Weights of a small encoder-decoder image transcriber.
Model: 48-pixel images, encoder norm layernorm, encoder activation gelu, encoder patch size [2, 2], encoder depths [3, 4, 5, 3], decoder layers 10, decoder norm rmsnorm.
Data: trained on numbers of one to four digits printed on busy colour backdrops, 147500 training examples, 2.3 epochs.
Rows from block 5 of the image encoder of a small encoder-decoder image transcriber, named by matrix and row number. Rows with one number belong to one neuron. Each number is 500 + 50 x the weight over its row's rms, rounded and kept within 0 to 999. All counts start at 0. Numbers have three digits each.
After each neuron's rows are labels from the 100 images, of 14976, where the neuron reaches its highest value: "strongest on" is what is common among them. Only what is clearly more common there than usual is listed. The data: numbers of one to four digits printed on busy colour backdrops. In brackets: how many of the 100, against the usual share in percent.
# fc1: MLP up (encoder.blocks.5.mlp.fc1.weight, 192x96), inputs 0-95
# fc2: MLP down (encoder.blocks.5.mlp.fc2.weight, 96x192, transposed), outputs 0-95

fc1.174:597474500464509555500461521488578485504548476548504493492465663484447573441487506455611476572507512493453511501426511476435493399506460554540487506486514491602419500495478427419504468612557475499500433500476456558464470517502509541511506442530505493636446519606489522433432591503443534504
fc2.174:499502450498528401503448543469484535551489568499469521553508322560501461542514500500475519538514520627504493567485509583437400538464600471363465465513503483489604470506555515487488527425459411517543512473586489499510508471535499435538492553501499462484580474454544529507591489485430417450
strongest on: on a plate (73 vs 40.3)

fc1.153:448535525491479430487557467568403511479491451477586511367452526486489477557540455362511507466577405651515535478499516599513503503528529497507498478541551511555521477515411492590507605458410568559425508562536489567500427529448533490476504467451510522488497510516513474403453519508502534532
fc2.153:535533490500438445506367535437494524444573462491371503524506538385521456461442514553496447446463545458558526517455445511453375554440494475544505454489491517494445489516450501440503500484580514437513492536405582361511512500531523501535386461598515501537502588475494491458470473420470489507
strongest on: orange ink (31 vs 8.4); pink ink (28 vs 8.7)

fc1.25:442545444516545502517522512408658454518628518509477501495632417478507595538501572505481499439527495484514432364521465441486485539408515405516500516501517577417507504576509576500512519499579471562504497493478520448534483463406603507478542527528502531552516429498521487499507490481480557470
fc2.25:633443492503500496469386486509456426329418494500469531481517503490485507397518500461580472510441545454486532528504501503521497496514526506491440492520565551539498492455507497540575406506403585473508427639493483525496453498529517481501378565507454397500517515500494430492426422500526481505
strongest on: white ink (34 vs 8.4)

fc1.92:565456496487505560480480553350499427447504474586498556506440498494451440587564520446519491551496501558476531487493504392491499488535462615609555553476443588536515525464476547460449541468441514513504508574505492471424583458518531473426451539539614457498560527441534548453525564536451573461
fc2.92:467506473517474451489464477597499461486543545456510480500539501505506532479480487502504535486492495490469495598554501619508547502478508462482265480512558357466567562519623539498465421529499434504500587529474503466579448455385499529503507506513493457477506497506503578493502499502572404482
strongest on: the digit 8 (47 vs 23.3)

fc1.52:478506479632502554516507539484537508397437503522518551484499506458532513507477550618449427545477492475581499595550441471492528533611475505478562609466536482549461532571380474480471512558471503499528496482504459429513557500498509434505541517554476524348497355462496485586501538510484533484
fc2.52:396511545443521443490498431523522593532491519515504485539400422683549497469521561482547449479507511526515398483468483493459573433550489441504510544463464460422502528553627505476474444436588507537438523509532478616560536489586525490490525492492525501506546523504529505497454506621554502542
strongest on: grey ink (25 vs 8)

fc1.188:447508461495571452488618401503385501497466441549470466532509350503568400609512489497418499467526580543574425499500552431356422530487419506462483492467581539457529562480438485449551503507519540551495503526458479456520527486575491524489505475496457491474566511505470520494486536571515502538
fc2.188:503583506542398499515463521480492458457459498405559530485373581478525545486519468450525524491499561521500565493523463484497646509449501510445457570477543463508478492448535508476416461500586466552371587455483384519367491467485496500547482495533516500562499498496482577545535528487398583495
strongest on: on a plate (100 vs 40.3)

fc1.79:523436515583500517552530471534477598487490495578507474598513540542499514530527507471429534394502511500522526480448527433470570542513498418462509480511498535431487614461545518493455430493480497506511460501529632410483553517503517515500510493499455560488577445254513514528509478574483490500
fc2.79:446510410520493405388519560515500500513457451537426588461439526481501471474509493563467451535501478494486546499508511526498427464518453529522526499604489466461493499509498430400484564439554477553461533501479427521448439569516470440463511431485528415543582501694424462514545538388518499495
strongest on: white ink (28 vs 8.4)

fc1.5:473578521498543548612357570516499457547468540486502575480509516500500498428590470508431569549502426566519491518539523481574551501499515554607441395494532482579535517581581457457489514411408492501506417428459546486500420529517487541469470468501547504397570485516508433496482440505465540505
fc2.5:498561486501511452486569499399497616518606478468535482465539511492491439528495495515497491478465441497464513517411587411517492497484511500476646565539386485464546494553543547622404544456514513483499469422501497480497462473537489509356489520513522588525520510417564489429481521598472453502
strongest on: orange ink (55 vs 8.4)

fc1.75:571518445421613510520359513538536612469502509457529499600498486529604507492580685513447506503477500488518540547452548498471519429475528549432449448497549495501375576418490465497495539505476487518513506528491570475481415501472544529502555527509512497527541560497534535487424480571516505540
fc2.75:475450447494506514550608498342462503506615574522450534431452497397425443508554516492444489483537494548483477494455382506501501617458496467350534502426481501475392477537500522469533527528480477540474476435529487426506538485529466563524483415556499546485514565467480549464530454458460509496
strongest on: red ink (28 vs 8.4)

fc1.127:495593564582494491464480574483495548512581490434512523441522484427635480399483492517369523527498353507511500554539523500487509524521499533525466393438512496520469498554635543573528484497446542501505511405515500485387484545426533562434474562544487498500499469552498455421497519530483499504
fc2.127:516569468497522497521546498437482499502482510471479478542442479536500363499498493592520411511450690591501455579487507416508497440496623495454521610503536462528484492478465510451511501492491445592504423495513519541545403481506460440469506463500584529494365500468488515466492558502484511580
strongest on: orange ink (48 vs 8.4)

fc1.7:481601514504495507453497402510544514415496438576393449502526485459448555465501555539488571513554372520526507401419513539491489516512517624419463492529581565557489514542496458498496500486500533578507496499578591518521495482572493440500531458454461508526502527467591513502504362420524528415
fc2.7:460507512493506492535396527487437502501418513504527564481404519494526427594505575476506463495455540488459457503527492471481533473506522387539521523496439473479492436477477440462519425433413502496294474490505440506522484471498494459497544577502494608494525388495387492520524575517449498607
strongest on: grey ink (27 vs 8)

fc1.28:440493522506465509551499488516456500345473443530440553514480535482496511531534533493421601506497503548472498529490460435498511514494515500506585498500423500511541516461518507491458587502440465484480489509687400579633500546558500488532533500499450520555387567526565508511569492549534568395
fc2.28:445499480500534493472548481499485504582435532506526459511511500454503496409525423469486516461469539487549486559431533470565465480496619603546482511492458506494429558570527495514568475444514488510484528332383506440416456616512496436494497521414547505485478353562500469560487498500521518407
strongest on: length: four (56 vs 25.2)

fc1.68:422507472494519547494539497456336499533505527510514418392481502445488498530526483485622505491533553511517519519488612518501494504518344385550597555510519518500484494436406497605502604498476491506525421609496510474506469412498500503495522505504395479531519517504494441498451535485502550497
fc2.68:508603508516474432465506550529502531464397456515386421469506466499575484531427438491502521428498610501398503501563413405431427433419432492500516504535510499541502569485555526489580501521548451504494590527511473613511524505523517444465496487478499576585416504465511511514519426519399496526
strongest on: red ink (35 vs 8.4); black ink (32 vs 8.2)

fc1.11:504524499534490552505493558622497479503542457558477539504444516537521533484544506505499401468461503511533504503433459424468480495512427522557517438501514506468432377477460495519439529459522486497436520517521507414578284524551532582455490502507514330473474530519492476423401488484481460502
fc2.11:478420480548424427494636473497468499508453528366529502404519466530500500602386524502501689481553477474501519462610524543516502517528499454430399480455514506505508504562484459573532502541500535355550457498411456533531550497500469486501446474502511506495481501514484496507528525492500456493
strongest on: white ink (30 vs 8.4)

fc1.95:481571566504466527484506501550473561485463420552585508485460499458496451515469439491513550409524433562514508459500494523398472468505500529480475515501600501460487477521425400495597531433506458601523494576483478497558415475499529441451484501566589481579473465522522430505513507575531692566
fc2.95:536548469508466470527497487487503446507500534478373497501518496532529534514457506443524505610512495511405512591508498502513415502427437504651498495499496456464476509522486489354528506529559587491573469532456448493501491509544492531606469615523462542439610545433499514516496462638513534431
strongest on: orange ink (44 vs 8.4)

fc1.124:483498524472551465635505509504485511457498522512470570448465498633474485511562495616454495563504506506508396506516518563469396487538505554500502529496507569438585442511501461547495420422445527512479431587403495457517549513506479509389456579477502497461441396477608407525516527518478494534
fc2.124:531441502528425503512495547561485523479421546521505505444446503456444450511496475372473502440534536510451504487501449369579491478508415458489476435505476436553531524382493375502419547546509487532491494498514456504471500543457551340533558431493554379495463485451489502487378514500524495478
strongest on: length: four (57 vs 25.2); red ink (34 vs 8.4)

fc1.66:454529455491492417527533497481378499429502424507465499531499498506500515576690522517538494424478492520474497539472510494476513501442443450557457476668492485470507513516425542659503537494500520499508547508499477535422532529501539576538462516503498541506507495385429615483424537515501480503
fc2.66:534653498521500583498527485517553306502510500438573557475446534501487513444437501429456537495439501494470547521497484463488405499508501468450556508519487449513438608560496527499483482505557503524514468507480400453499498498489608540490508506552655504462557507546561489480546524401471453497
strongest on: on a plate (71 vs 40.3)

fc1.105:623507510500507494524456498484416470423539520530551485501502486447499496561501516552520550505627511545490507499450580463494438436503530494466507439510542470387443510407493542478538531432545485517532475564547495533420520483525512511335491407599437593498605435491502507504512560424510489585
fc2.105:454554495552463480502516516613462536507424405484497468478490633422508522406480558542498508405480513464555523510539502544493546581445517368503502473506513452450507475480369464378500538500528440471450509510506498485506583513499490520613483541470582430499453552477395506498414503511510479449
strongest on: the digit 2 (46 vs 22.4); yellow ink (38 vs 8.4)

fc1.74:482517498454496458436501510477497540499480583604532399517486515496498496498511499597392493476489468570535506358566657504476599455499457536548441523472542520597484487505500542491603559428512460502496499594514516512447487395503536460450508497498506531423465508417496504443527509603503541552
fc2.74:479552503584684483565484597463479516479551507459472547474511497496512502510471652472488495513450581407497461523429368490446514528471544527503536492552342482536428492543507516448456506532492426526465468509515493508514456485508440576533400458505480501511507462550572462537475514443462499464
strongest on: grey ink (25 vs 8)

fc1.53:512514632455635515577517533565562511470495505529476358507606450494556550440562507485470650496532441482472511561534502462450437552499464506436472477578511521477519441490590487465482532511550490500465485472492486541550503374457483491511496488509542502561437463392460470517521491427511558519
fc2.53:542508473574475521399491447421477640497435510375500665504457473505463489482497519492400428501427489504501494481528508478496508533503497577518423642501547535451541511478549455508545481605417500416517512588508506478498507618494525550520534560470491499496503504477468523501499489479570443469
strongest on: red ink (36 vs 8.4)

fc1.149:515591571497501514495371468487581561439419488506458501495543440608522566474522617538495473466508383563575457494453538553500491489607492513406499563505518593448449486509492451399524534456511457598497507498549454553452459516505556595537483509543526414528498460547496465435497486476498484514
fc2.149:484493448578501474495518514494518507424592568505500461518431426440508490511511543467432513498479501479477653452439413412501519502461511502503540487631472500482518509617545431558529429514470467443461503478580535420499497507485512466603460499492445603478556502402423531556483506516390554476
strongest on: orange ink (42 vs 8.4)

fc1.187:467407620520491488546514444474478534463423526577484501464554574442510506525448502533403471578479577551486534510502579448423516528532393520508439498463459519566651382443391505492509506594462522486482463473498575527554470559500516460490429559471429488456445521538500478487495501505427494505
fc2.187:495464434541524503479576575504473492544517496452486442487479423462570514464436451521499509512470500469497452578478492389534484569499623694501551484499465467509488487498528537557528499472411496488392484474421485492506483571451457506469560495491544574499587473401534394420578461501500542497
strongest on: red ink (39 vs 8.4); teal ink (29 vs 8.8); first digit: 0 (25 vs 9.8)

fc1.146:526560507539497518505483593509502502573520500523554582494491489428580472465553576501359513545598502500572437507463503487589497482492519509537497449513514516648555492521483560474463435429503565510490497382495562491541409637501568526469544480497552501558520477567545498528483545459447437427
fc2.146:599583622471487536553471443457465455481489555389487468538574500483409395475505503484582493539419617505482452543486486391459486485485540550500576493501506502499467485509562544560557558532506492555476487559487497516422411498561421479416506523491492556581497522501381475501518487543430494539
strongest on: orange ink (55 vs 8.4); yellow ink (28 vs 8.4)

fc1.22:648470614451518533508542627461395498460462591425519489454512497483488502536481526414492433442603494527489451599498508444503508495545509445475494528488470560445499517482503534424489483520480569616502501500504490400535476498508555493464495442521465458461541476511495582506470352541501514573
fc2.22:485552623517500497474504429554603570501440476547542498501441497554454536543508484442468480550441490504555483487520524623527488503542534578515439495503422394470574479512504456715567442539482490497445525482503506516490504523525527448482520537485509537474548561519496547536642523444464544483
strongest on: length: four (51 vs 25.2); black ink (25 vs 8.2)

fc1.14:402469478602547526570528502547392505506474518504497513429542507550611525555510525484495534430536486534508546454581511486566384509466543550510480478491558493479441547507459515401584457575363525512519542493595552426588415465491498421498515512486523427430487443498534506489517470566499572496
fc2.14:594482513374447553528447491487473502529497495559506456481409464522517429583492353503554473504512581554528505528528490491459467436493500525506564471360395414512567496543582511483436514534552539563432542485598500497489536521497551526396484487521545532473459499517466482560462503448440595497
strongest on: length: four (52 vs 25.2)

fc1.50:540462510489497452438447456428518511342506455484415579510542513591453489505513498487392588514505545489450601519432571465516556537492464515548431457496491492532526601516487573500559571499504482517490505567652466500474457563490500387540411498483481510561518441500441483538487555468447513495
fc2.50:539479605478500578487500447485520381563508515456530509483529373497544472583507541482490504453474578531530496610468469457555427497489559523481496490500501493541584471488462520471536406482548527412629471506418502518449565471489484558398551563524497467609524493518487504417559469419581477481
strongest on: length: four (53 vs 25.2); the digit 8 (52 vs 23.3); first digit: 8 (26 vs 10.5)

fc1.41:510499392497511501481468457509528477467449539494478540364424496565499531540604458553572602460534419560474510483541552453447490502383498506511554512489521506512530530486500501418616391460498587447455500539510565560500510431497656558498500450519511483533477538533501559473548428499468448493
fc2.41:534460491491408499486571497513503497443535479499593555671457558520491491536496439538494473514454488508547498485418441489487492512483398455441488491600512438498416525497416479572377579586467461602546437482515466478600496496482430504502478518531498467417599487499502565497472538479483556450
strongest on: on a plate (74 vs 40.3)